A small class-conditioned image diffusion model, trained from scratch.
Model: arch dit, width 128.
Training: adamw at rate 0.0015, 10300 steps.
Rows from block 2 of a small class-conditioned image diffusion model, named by matrix and row number. Rows with one number belong to one neuron. Each number is 128 + 24 x the weight over its row's rms, rounded and kept within 0 to 255. All counts start at 0. Numbers have three digits each.
After each neuron's rows are labels from the 100 images, of 14848 (inputs lightly noised), where the neuron reaches its highest value: "strongest on" is what is common among them. Only what is clearly more common there than usual is listed. The data: drawings of small networks of dots and links. In brackets: how many of the 100.
# fc1: MLP up (model.blocks.2.mlp.fc1.weight, 768x128), inputs 0-63
# fc2: MLP down (model.blocks.2.mlp.fc2.weight, 128x768, transposed), outputs 0-63

fc1.47:169108183143149089132114133146090147115148111120131120117124113136143107098138129134135099158156146141158131122124136142137137175106168105124121152113145114110106134140142177125089134133134105
fc2.47:129209121128141101150148114099101068133144102118100123126120126135109125151159111133116131103169146098126121137116079118127109138115133167161118120101106134118103128088099169158159165104140109
strongest on: purple dots (25)

fc1.186:099128124102172163104192148138126166124120138122123098117120170101150133115102121124138115149163120105143122156156171164124091189096102111108110108135127161108106108115117161143107129141132149
fc2.186:105125130203138140125122085120093143140122140149128122147143124126153093071124102114096161116140143130146145148140139073132134108147113142072115124060124120140111120122085120141154127125117141
strongest on: white dots (30)

fc1.650:132143106139136104141133118145101145089135113123171147155179135107118158131154146136145137134145104112105152159115104079136122168100132094098085124119123109117123156085105148159108159133158155
fc2.650:142149114123097119159160138120137119088176173125158134157136167125151158136113158155144136114130149108087148095166123140109130138109116090157136102083104106127120131116113121146172102149123158
strongest on: brown dots (26)

fc1.627:149127135110143121121121129108130105090099159131151117153137153118143135099126098100139127147126118087136103121103186159141124169087106149080118150098129122129132138121114138151160144136123110
fc2.627:137114131119117129099144069114149137145172139132114107126130098116094114155121083111157094110120125151134123120132132150110110120151105203153137134098147126131147124103143138114100107108130135
strongest on: blue dots (50); teal dots (36); complete (30)

fc1.168:121115157081089135127118089169144126149169144100169121139152132167115120123178121148134153126143084156124125102155074115113120151190109117144133054094103107111128141115121132150124143156120146
fc2.168:113163110124114128139132118120157128107114128179079107134150096159117132178137104143120120144127105127166131107133054145157151171088124129123152182112121129112134138157103123102138112100129123
strongest on: yellow dots (26)

fc1.315:136125159132101109155141141131114142141133137099173151146127153118135103165142168160127096100100083135144158120130108111169122112157147122121140101116142128130123114139078162115169119136108143
fc2.315:108146141150125112127107091133116144107130147150102166086136106136138137102117101164130161156118119121131113097113103152092158121089147137133147143120147120176098123154105172110090110136129124
strongest on: black dots (36); complete (36)

fc1.734:125136134131145121166147114049087093166133127142119115061098129133136140120117135094130125065092143130136140128119101127123128102138094125093152134139157133129127090138114129157117093169149095
fc2.734:120121152119144133108112149164117138105100138117122122216123106136153058137110133136128129189135142130140109130141144109120119116140078124097117139111153120138157156112135114169149110137112125
strongest on: yellow dots (62)

fc1.612:116153087130102123136130128105105143105157126131154101148086123140164138125171132131123106157151119132125166104150150102134138151099125104146156143122152084117114128116098156105135147120164153
fc2.612:112157161152137133137166087122117136134142102080125137115105097111118110075117153138105155124160139116129101089164109147109128147130115139116152120178160107149119090167082141118086119142111094
strongest on: complete (28); orange dots (25)

fc1.630:136123103164158116141168109130131144143145127134142117127094138152175131079115151115124118126160131119133142179172185170138124167121116156144132131110135112084109114120124152174115132131161182
fc2.630:141069099142124137111111168150133115145094104140142149134121136137127080130128082129137118113118115121137106121142145160104091144167124131133120088131167122083105141118132117131183074146120118
strongest on: blue dots (26)

fc1.223:118147160136113143139104127112141098105122114146134145152169113141135104078156142141130121180154104135109141122148087132120123154119147206150113115130100096143143086143140116137093139062139161
fc2.223:151133092116156133102152144135148128141161150089117151121129130128098172170136142141067155081124115116131167109131131171148107105114145121117123153131140179119151108129138140100117157075099121
strongest on: blue dots (28)

fc1.480:083132138117149128129108133135125124076164159117127121168062140151125148135105134146129109161132120142106119120127155153101097140112171108150098124126092105134124168103113147144147150187123126
fc2.480:102143131122129128143122153107112140185137114130139134093081155130103141144115131142105168095151154139114146123110112101125146118124193169146125135135104074127136083129118135159143151160133119
strongest on: teal dots (37)

fc1.361:123121182124138124151105145145105136126176095134118110136117130137109128117113151080148128131140085133109130122146153103160103154144109099107113151120111131099164133112126110161132091112113134
fc2.361:140091062156134136114131167118110127145067127120161091121145148114135103090167153127120120128119116143128134120119180146195092087117120147115134079105129143149123123101147124122175132107099089
strongest on: complete (42)

fc1.248:098104126148101134161115148154111114208132118141102134133126130159113143122123129122146181102132112140138151109152139151112123115170149125143138133141152117135133116113135099091136135110144122
fc2.248:069148146112108122122120160085133128070099131127155123113128151139107108121129114116086108174117099113154173122186125130171155113109131179103136135128118137130082095136148084087115097123110121
strongest on: green dots (32)

fc1.104:137116076178151161109112172143107175090117122146128135130115135118173134111099179134119117149161102112109136144158114129121128134108096133144102136140116110152152153134118144158140107077128168
fc2.104:127124142107136164131185156138102108136148149122085122115117139142132150159101123158101144103110138152124109126141153141142145104129136118110140136151094171151090038146126145133143140114142150
strongest on: complete (34)

fc1.401:120099111099099171113132124124164119101200135122177096124172130132124137121110135123116153136135113127083134082129075157107126116122098139156139117095102095079130127122180145127115141090126100
fc2.401:127121156149130133105101118129099166132071128145135091113146145113156129121110145121126111141135112114103090096090074174153118120173097123136138141099169156094148136134175141113125119091128112
strongest on: laid out on a circle (77); white dots (52)

fc1.726:130174186140135188120123132138136131121138128147121143094159138126138129144163142177122140124133150163122149171122078170096119119120157156143112129130141118160114168108082132091116124159103124
fc2.726:152142074118126170119149156142131156099124158133127175133099141143132133080133110178150105125134128106110098158119113163158109117126164126136140116116110145140159096120101141160132111127148124
strongest on: nine dots (40)

fc1.141:092098172095143175147152120131108143100193089105092130113131177133144153177091094133150145127201120091083155143130142140092092128139115130151112137155110140115133116143138139124134111133131157
fc2.141:122147115165121151142164129131128130124187159185087113128127119109131118165123106147136070116166107157139091182132120160149147085165122124165117071135138125116114137088091132139165116142143160
strongest on: purple dots (39); complete (37); teal dots (25)

fc1.737:071120115117101116114189124129136179143160143143109125133110116120118080121107138136125119164139136129117153181122142143122142133081106136141194157130112112134182130090116173108118117108162168
fc2.737:099102093115118157151144142116142155123124107118192119132122141133090142136142149110150147092120124121102126164093143163094146126113136085098120112108092143126174151144128138077159112148157136
strongest on: purple dots (27)

fc1.101:110130160144135129157132131102116120143097111138152104129129142133116120068101167085150118129157138099127150135161169118139114104125142104115111123146122154103140096111105126135153136123077103
fc2.101:140139113141115102135112130121125153125168124177117073116136138155150115108127102067133123122127120143125184176100147095096147057141127150139115147134137160133128089126128092114123115139167150
strongest on: blue dots (31); red dots (31)

fc1.637:118118098144120146118150134132092136119166129101143093113082137171177127115149140168129131135155131116116128147141142122133139176156104152166154142131153077117130126095117151135128093119194200
fc2.637:105128196184130085138152096137111139129102138118036137121122118119129109133101109133174143109162166136128139092115137120155127111136121134087137157184104127136132125135101143112105106112192125
strongest on: pink dots (25)

fc1.126:129128176133139099143109107141101123135136129115121086071095117090151119070111114113126121097117117118115154153103128127128127123124190071145164155161141138094119141122121144150122121135126144
fc2.126:131163117133105097102120147078109176098129105119120087151102141129161116169137123106127111153164160152115089158148100122133159142128156155124140096130160154128115144123110152164141126132130167
strongest on: laid out on a circle (97); white dots (30); teal dots (25)

fc1.633:100154139113167132142180087171145078123153127149153114141108115115113126100140141128117162151169119112112194126148098114114119123145176094097148140115101154136125159090153144148093100104123145
fc2.633:112117109099150124137115168117106147097111105109140102111139157133120118145140107114100118114141127131150077091063078150128103142099117123151142129125154081133124161138139127146150106107144124
strongest on: brown dots (25)

fc1.218:144128124169172135113139157173118139105073150115098146137089126130153155120162116140127143126144091119143168133122163147128138142133202082094143095151102124094139140105090098116133137111137173
fc2.218:117163119091116124101137163087116121115171107148160161121104128118117119108113127176117107115135156162119125137172166157102104127092193117190139153135114112091123107147103098143114127111114138
strongest on: laid out on a circle (99)

fc1.712:136127132113171098129111124069087151110120145127173099135109115142129142096156185114129123110168100107130139135148125157147108127136153110089097076080101136104149133112186173143120136136140134
fc2.712:104123121144136106126137150138096117117141179120107097105110121163150127113097178112126123130147137138132143133194126162100129102127171115127118135100099138106139154130145157143151113126134117
strongest on: nine dots (37); two groups (27)

fc1.653:076140122142115171138175157140106144123120132136110127152113131110143132157134170122118099176156102124107117146138152122162119155078097085128154090142159144102125148085093175145142131148134135
fc2.653:100113139110144154116103120148160156120120119111163137149146162136092077120117166129122166104133122110091173111134123115121125130149102140127105145100159138135104122138125140108148154134137168
strongest on: white dots (25)

fc1.287:108118153130067121160099142127131165163136148115153127180165135192095113133136117169136172100097123123128120095141133133136109143147123148087144166131157095139148067106135146119134142185129134
fc2.287:102133128123133124095140135138131083112142103150099128080163113099070148138141127147118131131123115113131143108143099130102145123117116155090135093106127129131136167138111155075127122159135113
strongest on: pink dots (30)

fc1.557:126099152136129098150144119091097115116147109123131115111116118153131149121136158135158135141141105111113152121133123202116113131128135127133124067112126127115151132114161150146151131147103105
fc2.557:136196141160139087119109153118126133130084164178158132121125146139126121147132083118157120123137111115127136151157103152161138083133129119125130155144131108145126085100122066150126136145131159
strongest on: complete (51); nine dots (49)

fc1.651:127124079150150135132127136143136097129114108170144146139134129142120127117143134135145141144152108093109151124141095123086136115115167130075117112115116138164145143036163153144115116163153095
fc2.651:121141168122131128128095128172150114126166126106078150118122142120105106086134111077129176124137110146103136108119106145132121142124132159111144133109109123153103166189142144111168112123081095
strongest on: nine dots (47); complete (39); red dots (36)

fc1.360:112132141141127112170104127096107219119128119155129133138163111174104115141134141121123137111101138126150091133136132118133121140146117153074134122157116103142148096136141125110100089136145163
fc2.360:113135126116136121105127158154063032153129137140135140114170129096073164142131124137107135135109173123104144151136139127139134106134123115107116137150102112119152170142116123087149136126133117
strongest on: pink dots (56); purple dots (36)

fc1.309:107109170127107106101108131115123123123132120139113128086124122108116114108155190154154135127107144101129146143123112119090139130144137152146116149131118132092135143144116133100172164114112140
fc2.309:144149126122123104170122147121129146110093114144132133130110114106130146081108091113141117133119101127113111121126125114006133131127123134119127118150146126129145148131144113133117136134117135
strongest on: purple dots (31); blue dots (26)

fc1.9:142117146089146098150114146157120165170118139138124134061138127112146156145215192150137119114129112145131119142132129080142132160096170108116164124122172116120116089148175144142117110123118150
fc2.9:164172093162128123115138087110100118103132139134115174160125118148133123086183158109112171184138157138106145155074090125133122118125170118147146109115124134138141113131143130163117111134123126
strongest on: orange dots (44); yellow dots (30)

fc1.724:107168113169151124152163162131106145134113128124132126113147137115123106119104177133145102124137096144109139192135179144151110140071113119098128144129148135109118117085070187148132132142149149
fc2.724:132152118190136130145117107137114136114085147148126122130138148127150106161127099123150161124115140123125139133149095140117128146123108133138119125149109110039128142119170118142107126123117169
strongest on: yellow dots (31); orange dots (28); green dots (25)

fc1.17:147141121126149156134100127167098178107182124093143126103129096120153141172127165162127102131157141095136106097133085087114129139118186126141158149111108135132120149111150145146113131107162112
fc2.17:151098144141104154095130123138114091170064115154114121145134143129145156071114084149106133115131150177107125110126093142111125107111169149110129106113110138125100120148112153130158082103103092
strongest on: yellow dots (36)

fc1.406:140133075144111105141128129116079130116116140103145102093155095176141059121131147157120103092156119123114156150120145125132149128107107119118163159144134091152162145132119150121139128117139152
fc2.406:152106133125139116158144138122126124139125105125101136140118113097134184175113130108144150144159171124069111133127106122129111133122129121134136102147137151119116152093115147080156116129169166
strongest on: green dots (35)

fc1.56:104150115147155154133159152190093124138114135155113172112120095119118119119090111157138146146135118147139139098129107141104114134132177127113116144132088115132148153092152129125147150191104103
fc2.56:099092151121119127123138150134112107103153100125140195131098159106108128171136157117123161140140123089129114076111088156142107128076156171159138097117146137128125127158125112137136091128144118
strongest on: orange dots (39); complete (29)

fc1.666:181119113131193134155150110139073116114146083118157123125119127139122114119133119142129131116128074145149148138164131145101121182078134121108126096121142118123109147119113165193133133113150120
fc2.666:122158169133129131104110104147121155118130108137106139142134128120153087147143121127106131161129152134136147110157096119147133129123119165178144154141164079117056101132157109171150137114102143
strongest on: white dots (25)

fc1.500:097129126134136130126110151112088176143123117142118103182141132186080127148132120124121121130133110134157099107138132134149115132134084161107098134125114099135104123115125143114111119053141151
fc2.500:091143117124116134176139169131086062108122142126124113079142127097082138151126131135164126105122165138104128129197168118111156124115129110079127123120075120096113118129120128077129116064133105
strongest on: red dots (79)

fc1.761:126117097157107165127129147123152124146162124141136110094129105133148139166117155103140156121137138105119144153176087097111128134152172126141141213126128100093090106094111093124138111156127071
fc2.761:072161139129147158088071097123130124142094108115164122128116140129102110079113131120133088157132142136115106140086103148143124147132130108128113077142113135134116108130101059111130145131119066
strongest on: green dots (41); teal dots (28)

fc1.394:119125175125127179156135104120116142128188102095128112129134129115101117153136116121149103137111129125122172155132123114148111125139131174158166136115143089122133161131119163158134107112157138
fc2.394:125143122130126108151135112125113116130160104111054099127147105132110141150183112093140125118117118130167093182099140121098141158143154125138129117122094125150133132113067182107083152119147122
strongest on: blue dots (30)

fc1.548:131138109104147087172137121122129092138156126209156160109131098151118122151110170116120099116128128113108167101125129062109123164106161158111136115121102146154149133123177110141115101153116121
fc2.548:108102159124158087100127096134152124143103110091155182120119106140123132137113121157089124154076119108112090109086089117139117097166124120149109148148171123152143111150155112130155150110116108
strongest on: complete (29); grey dots (25)

fc1.486:150118194104143092152118135074112113119207105139123091083119130131126149160125117142179085127108088150136140126164120111171125139130153184123113124096127134097123108140117132120162126181154110
fc2.486:134080136118155124166145111108106133128158150088158122099134102136116126157110124090100089118181106160120106091124159144169105089111112099126125069104156120184120129143087114190127145134177123
strongest on: black dots (83)

fc1.694:134130153128140122152126110030106168087130120097135108111139126139130134091146102165117106116128113107115092128126145136158108126173070145114113123112118112109146116107166174154122102142132144
fc2.694:159105119131113143130140097168104126152099164143121081120112091146166146184124087145103124143153140119133100147131148135114139109105101155103120127130069134118177143127171155127138107135143113
strongest on: blue dots (38)

fc1.289:103115089135121135111148128093137194100157117153099127149141105148133149087134157103117133119163138107106132110121146104122117168167121098105120122085139074120133147126144131145120121130119122
fc2.289:117114148125145106145127154160125115122115096115173118126091131115092153111131155175100124121139163120101083119173154106125120154149114138127121135112116121103158125081158126130143133152165148
strongest on: orange dots (28); yellow dots (26)

fc1.729:136135131129142122129129155124122110126148138176175132138137142128123130125108115121161101130143120123110137096123163152098100082128140151084106122136088133170137142164110109116124117127053143
fc2.729:131105155141106128110168103126125157141110169096112136118130128119148160101150150103158099147181133125124106105132131158184112133133124142124127134132135117187159086117123121156148127117132158
strongest on: black dots (49)

fc1.638:124158171123102100179126157085128113130106101143103119114138091118109108149175154129179122162136111124129133099168139150150160137158146130149150114093112144112137080142108067135105176140095142
fc2.638:153072124118148076120095111109107146157145155112177118124141095138089109127159122151149126107140109116144106087139129180146113138087136116085145127133114135145078170134140094144175213125178144
strongest on: black dots (31)

fc1.739:120133137149126168152137108102134115144186133123145153088126113150119145127121117135150115125154116182124172103147095108156096087136113170123128094156094102123129123096127092153155122172106102
fc2.739:142149115112134186161165069102118143114131130163118148114126130118142138157123087133126116114155107099133120134117121106132157143149136151160144165156151137117176067133129072122190109106098134
strongest on: complete (46); yellow dots (38); orange dots (35)

fc1.685:115113140163109131141149128120153133081112132130113132139161131166110121076128133112142160186112136152125114166165183120117126103123092167169115114137123089108145110132121116141117135114144167
fc2.685:106109139076139126111104132183160130126125146134120152102148147105104119153103168113126129093111120109167102153126179175148145125127115098143121162130112122082154135126157075120118111107119118
strongest on: yellow dots (25)

fc1.97:109116134152146156141108093112151123148149074095122109127146094137156150081071115106140117143135177146121140068161101119169114167117114143162140124144132129033161119148105134126151103142110119
fc2.97:122178158130132111107091136116095119152063120159132134124133159114144108165084099172120122128100123122128124109097137110141150099138134154106143138091143150078151168093087157111113139094147155
strongest on: brown dots (40); complete (35)

fc1.719:155177108138136112139117131123101138133159121164194121136160123153099135145127164138134116096129129135112126139138113098101152142114094145097145122105081138138116141151158139121117110138091125
fc2.719:137095188110142106148176140114141118129120140089059150103141096118128143114139194134137110144144136114111134163104122091176112120162106192087120127144131124134103135113167104115107120137161157
strongest on: grey dots (26)

fc1.477:080150167168098128146132129102125124132124078102096122123127145125134150123107120119176141109137128144078138138131144127098113113107125113124110119130120175130163160122143143135122111137107138
fc2.477:165151103169158143140121205099162128138087154087145169120130150149114130128158129087114123120065148127139141123128099113156113121106125122097135101133125102098120121148147138156105121124110119
strongest on: green dots (33); orange dots (30); complete (30)

fc1.509:123115122077130107128136126071142168148109141125106119115108125108136156173098125126142111078102119135130119111109136152127140111158104109107129157135133161177134120125084131118152130181144100
fc2.509:136151122173124122093090148116109128132153051134153118155087110137115105109108158129144147184114126111108112121164133133129147135103114114127097102124124122145130170120085120168093129135140122
strongest on: pink dots (43); white dots (30)

fc1.170:096113133094138154148144144124114108141129084113117148089150106140142121125096112148162167128181129114119118104121120137074086134138136162141134107142120111144163164141110138152152135125156089
fc2.170:132132140105112089159139161136139138155149129109122086126134098112131105140141153105157160122126111045093158147132114124110131134167131123148161127120120114154132158132114104105121142130168203
strongest on: orange dots (49); complete (48)

fc1.310:094149125138149143140143168112100179139129139145127118136148128127122149096131124125117125119117099135117143123156113104133114112148175166119130125142130137142129132133145158140100102053119152
fc2.310:103132104100128139116130168124096095098115158113139137127148147143160149146147101103087135134145108117142119128172183119116144100127171107097140141120170131155110119153140149112116149045140095
strongest on: red dots (43)

fc1.183:116118100088144079125157102136104136128159082094096128174154113096098134118130113146145129135164146118125150129148143064125117133129122091143163135065139067095152136103125147135114130095111150
fc2.183:142124123132131187170099122102129134117116111159110126145107075136130124161160122104117103125149135152151124171127115189109152134135122134172123137077119115078136109125133130129111137117146139
strongest on: white dots (28)

fc1.510:135141140097165113154126170128095102113126088088166104102139123126098150106120099186158105099164139172104112137137129063136120147115108111091108144120132171095163158116105144134128112112145141
fc2.510:118107169132152111113106129116103175122075132118132139124123145133136147103094147136133101141069119133139103121134077166185139101150118100161117143099127118117132102163150153119162136137134079
strongest on: yellow dots (37); complete (31); orange dots (25)

fc1.657:156111134154157083135108123103117143143171103140123089102129173138137154146155133148152131119120061130137165138161103100148133130156093131124124117157107093130138101142107152143165105140140110
fc2.657:132076159088145108185098118105150120150142133135170100136121138116136141156111141207143068148155136132135108118140135116188082118106128161142115119124151124172105135119122136126162129144096089
strongest on: black dots (80)

fc1.458:157121135158159152159163160088116131148146112143158159081141143137108134130106136121163134118130148120124150118162174110126109121139138162127119096145080183086141093129129090089151116107137190
fc2.458:121120134122122117127131152129146111145080145128101119115110142146116132181123155123106140128110137197126184120130140107161124117124129135089131125119143134105128158139136175122152118132141139
strongest on: complete (37)

fc1.756:106127125153138144162125097074110115143165124164133189123164122120140084137108154091160119122133124064119140078163126150107127132124147185095122164093128113131134120091103093160100112073094107
fc2.756:137142103137120136133132139133138119163120154138084177135138146137142140121079093107113148139099178166119090091083137122104109150177105161096121102139152137103119074136099133133099127140140119
strongest on: green dots (25)

fc1.573:160113098128163164136145095115102144132144125111132167150152141136134122170111155124132126094143101090126150159147137102176108123102116116145134133135106084067135116110147137138148133106107123
fc2.573:172129157115140131141095142106154119128114099149114168123138092110122098120120092135137095145136142132188110215119114148139141129112143127173123103065131078122152129125114159127106141115128121
strongest on: grey dots (35)

fc1.718:145131086150150175162119150113108118114148119190136112141120160125151144086144154158130147094145099125102139131139140139105132171104131095097133103109110120107148147140164112142104101153146125
fc2.718:140160119139134126107110118132102114111107134113140148105119170112140122128160116184150096147121150161124163117151125117184141144144140120124129145129149128112108098089140157149137128144106146
strongest on: laid out on a circle (93); complete (35); purple dots (32); dot colour: blue (25)

fc1.400:138132072118131127152156142115135138120168134136125107146120153144147132112151096161135119144165130149104140220121134118077128101137134162083145159152107127171134113091144159116150144140111156
fc2.400:120149159184129183098100158135124146119129097140114094143123129125121117153157155099121123142140130152125139167142121153134123128106116133143120092149123110164109130122189097133115150111099131
strongest on: nine dots (51); complete (38)

fc1.648:156134125112169140137117119198134190117166114160141127129122127150125127131126140106172120177153129121128122131137133099122120151111166123140128097097083110139129130116118104128146151151126121
fc2.648:104142170137093100086136159181100145108140156140119111150153124110128098124132094133106124162162096142110130139119162126149121094121105102130104134092150132156130139143131129102122096124109112
strongest on: blue dots (97)

fc1.324:105182131051097141140111128135170115128166113153137113100148104142131130125144080174136102126150129150125144113148118175119116109119132144151116166143108111170122177108138184103121151096116108
fc2.324:147112151152127081144153173148117130115109148129154132139096188119132167116185147164151115132133137092131081123095132154202101108095126149160136099132144110170153114119120177114182123125125138
strongest on: white dots (41)

fc1.696:133096175148140092162115167079081120137155127145130152109101131145125151133178127124141065087119142127155118138118166168140124153156135101127105145140128153187113137122133124139150134174136110
fc2.696:139144142127135122131124116122094106103095097148134160183090118134106110131155119117089153137116169149135116146142061144148139144114118201120113115143095104169117112108115109194100133163096133
strongest on: pink dots (32); teal dots (25)

fc1.150:149130123137184086129147099097113140142142104115161121108121125158173101096113147130141129104130154131152153184168159135088137158122117103150148119161148130165128154160086109122113097108128154
fc2.150:158159133100125061141111120127099146125169129144062122124131097138131110204124093138136146146143138071120104149164146149178167135148136125151141204155119147122127119092095073142107118138137176
strongest on: teal dots (42); green dots (31)

fc1.496:133141090140136172131116115131142137100202070164141153091133116139099147150154118088152107115137106104112140134184098141127094091122139108142105119166109151131136126112207101149154144139099109
fc2.496:105154143116127154129099116110116150148087145095103093106122091126124136127139148090130157101124147122141167142124160170191119124121140107109122137109168125116127110118086137102136146151184122
strongest on: teal dots (33)

fc1.138:121143124152142163153184124112139148103122112184119145108109095152112138137146094076133131144150124165133134153133147148167112096169115092143104125116114109147148061108126116148179127177124141
fc2.138:111158116107134154128088114131124135149125091134158146102115141112134091103141172092108086124135125080099083151122134113081128141097127120105102137138102146146145136099142096097140128163104109
strongest on: nine dots (52); black dots (25)

fc1.735:102147143123140124123112122150137148075123121090119109201097123115161137135141098130137104157107101142097113150143102154123082133137075157173111130105111127159135174120112127127151144090119109
fc2.735:129128109127162142170133156159139104178128118149106128070108138130130139113118140131140143093129082147148151165158141139132152151132122102153136137104102144144093099136117124102113126115121108
strongest on: red dots (98)

fc1.703:149136116118171087141125096119117156082106131143106131139117091124141122167144154122134099155160114121157107122143190121155129125113082144151077118115065131124115147123112130133136155111139086
fc2.703:142160152132152094132123128137111077136150140114156132098136131144126154094139146141088139098154139143088130129114161144125129142106106162178123138104095090103105112129104105137127127100107111
strongest on: pink dots (33)

fc1.8:134129119157148176123129139118140092110131131153152096095115118102153139139148126166135137143148101109121145067173140109167127106121113145161139120127145123144122171118132130174102104132152118
fc2.8:151111136091119124119153103128106134127138119135142090133128158110170109092120159130126115121103138114106071088088166121095134132166131123123129122162097157134133044142153126119170136138106132
strongest on: black dots (42)

fc1.124:092130137163143125129114134107126125141129091157112151135112163110131143155145175111142124141167112180134158165122127083129140137149116160102125080069143128124153139113083110129135106125124133
fc2.124:109103155128138198091156132104156135125112114132094149099099078134117100091151148115129100099121128124154082163108110095118130147123123119101105127129109108147118136125120101138116121127119143
strongest on: nine dots (38); complete (30); black dots (25)

fc1.365:090121136082093145146122118101121168130154128137119110147176125185101134148120118146135166093096118104097118125132099109154115121150118181057132131135126118122122082123145139133101104124120173
fc2.365:118143133151124152101140121141137084094116138112146109100142116100076140133120118155108123150125098116129126129170104112116148137119113128094139136124141105109146203112170112101144102141160136
strongest on: purple dots (26)

fc1.132:114118119079131077156125145163173185123124145106123137137150096126107164051167088128124130097115138142147118093156134139115124152176083165164120076122101136127143116114143115143114130128116192
fc2.132:123114110184114120162136096144105123084129152133112160128133123131143159176142126113136138132110060152121160125148184110128112114108139105066094172105097117149122100129128105156181092136131158
strongest on: nine dots (41)

fc1.220:115145152054157131132145157117152195129147118121129106168131141129129150169159086177129124090134144108091119105143134146075096140119104104100129104117132127173109149141130115133113111105129156
fc2.220:111147116169122137172139160123091114124117106109125123115095183113107147076134178153123154143158087158147140130164127155154144139145104159096152156140105121179139146082127095128126089106122122
strongest on: purple dots (33)

fc1.569:097144154114117163114118116131171135130149081146096141088149149105097145170146171096167140154127088142121129142138121146133095149087128142188104101181095144140148107067134128164131107138122162
fc2.569:147140145094118166146117151107097132169132053143143099112112111100159153117107141121114132164131169122099137160141154138130138140101120134119123112093150120154136147138140100103127123132175131
strongest on: black dots (28)

fc1.543:147134143045164159147139135105123152068150119112144139110124126119152129132142095146140106145106130102114121174116134137079102122078151100093125161119104127083151126162151130132156119144136137
fc2.543:180106123154118143152089109131126161161113129140136145127099131127151115059147134136142132114133127109113131162128143176161165144185150144152112117112124130167176101082106161133136126126094125
strongest on: grey dots (50); white dots (31)

fc1.408:133113120142134062126104157124163131137141123104180085125127152151090143121169099109141138140123122156157115152133168152118132113107111132148141092120116148126133124137087091143102116126130211
fc2.408:089091146125114065150112136142120143097135119138089093095102121108104121143143100096151115112121110100119130155105154118157145132162119120116135165130124118122119139152104057116110136145168184
strongest on: green dots (56)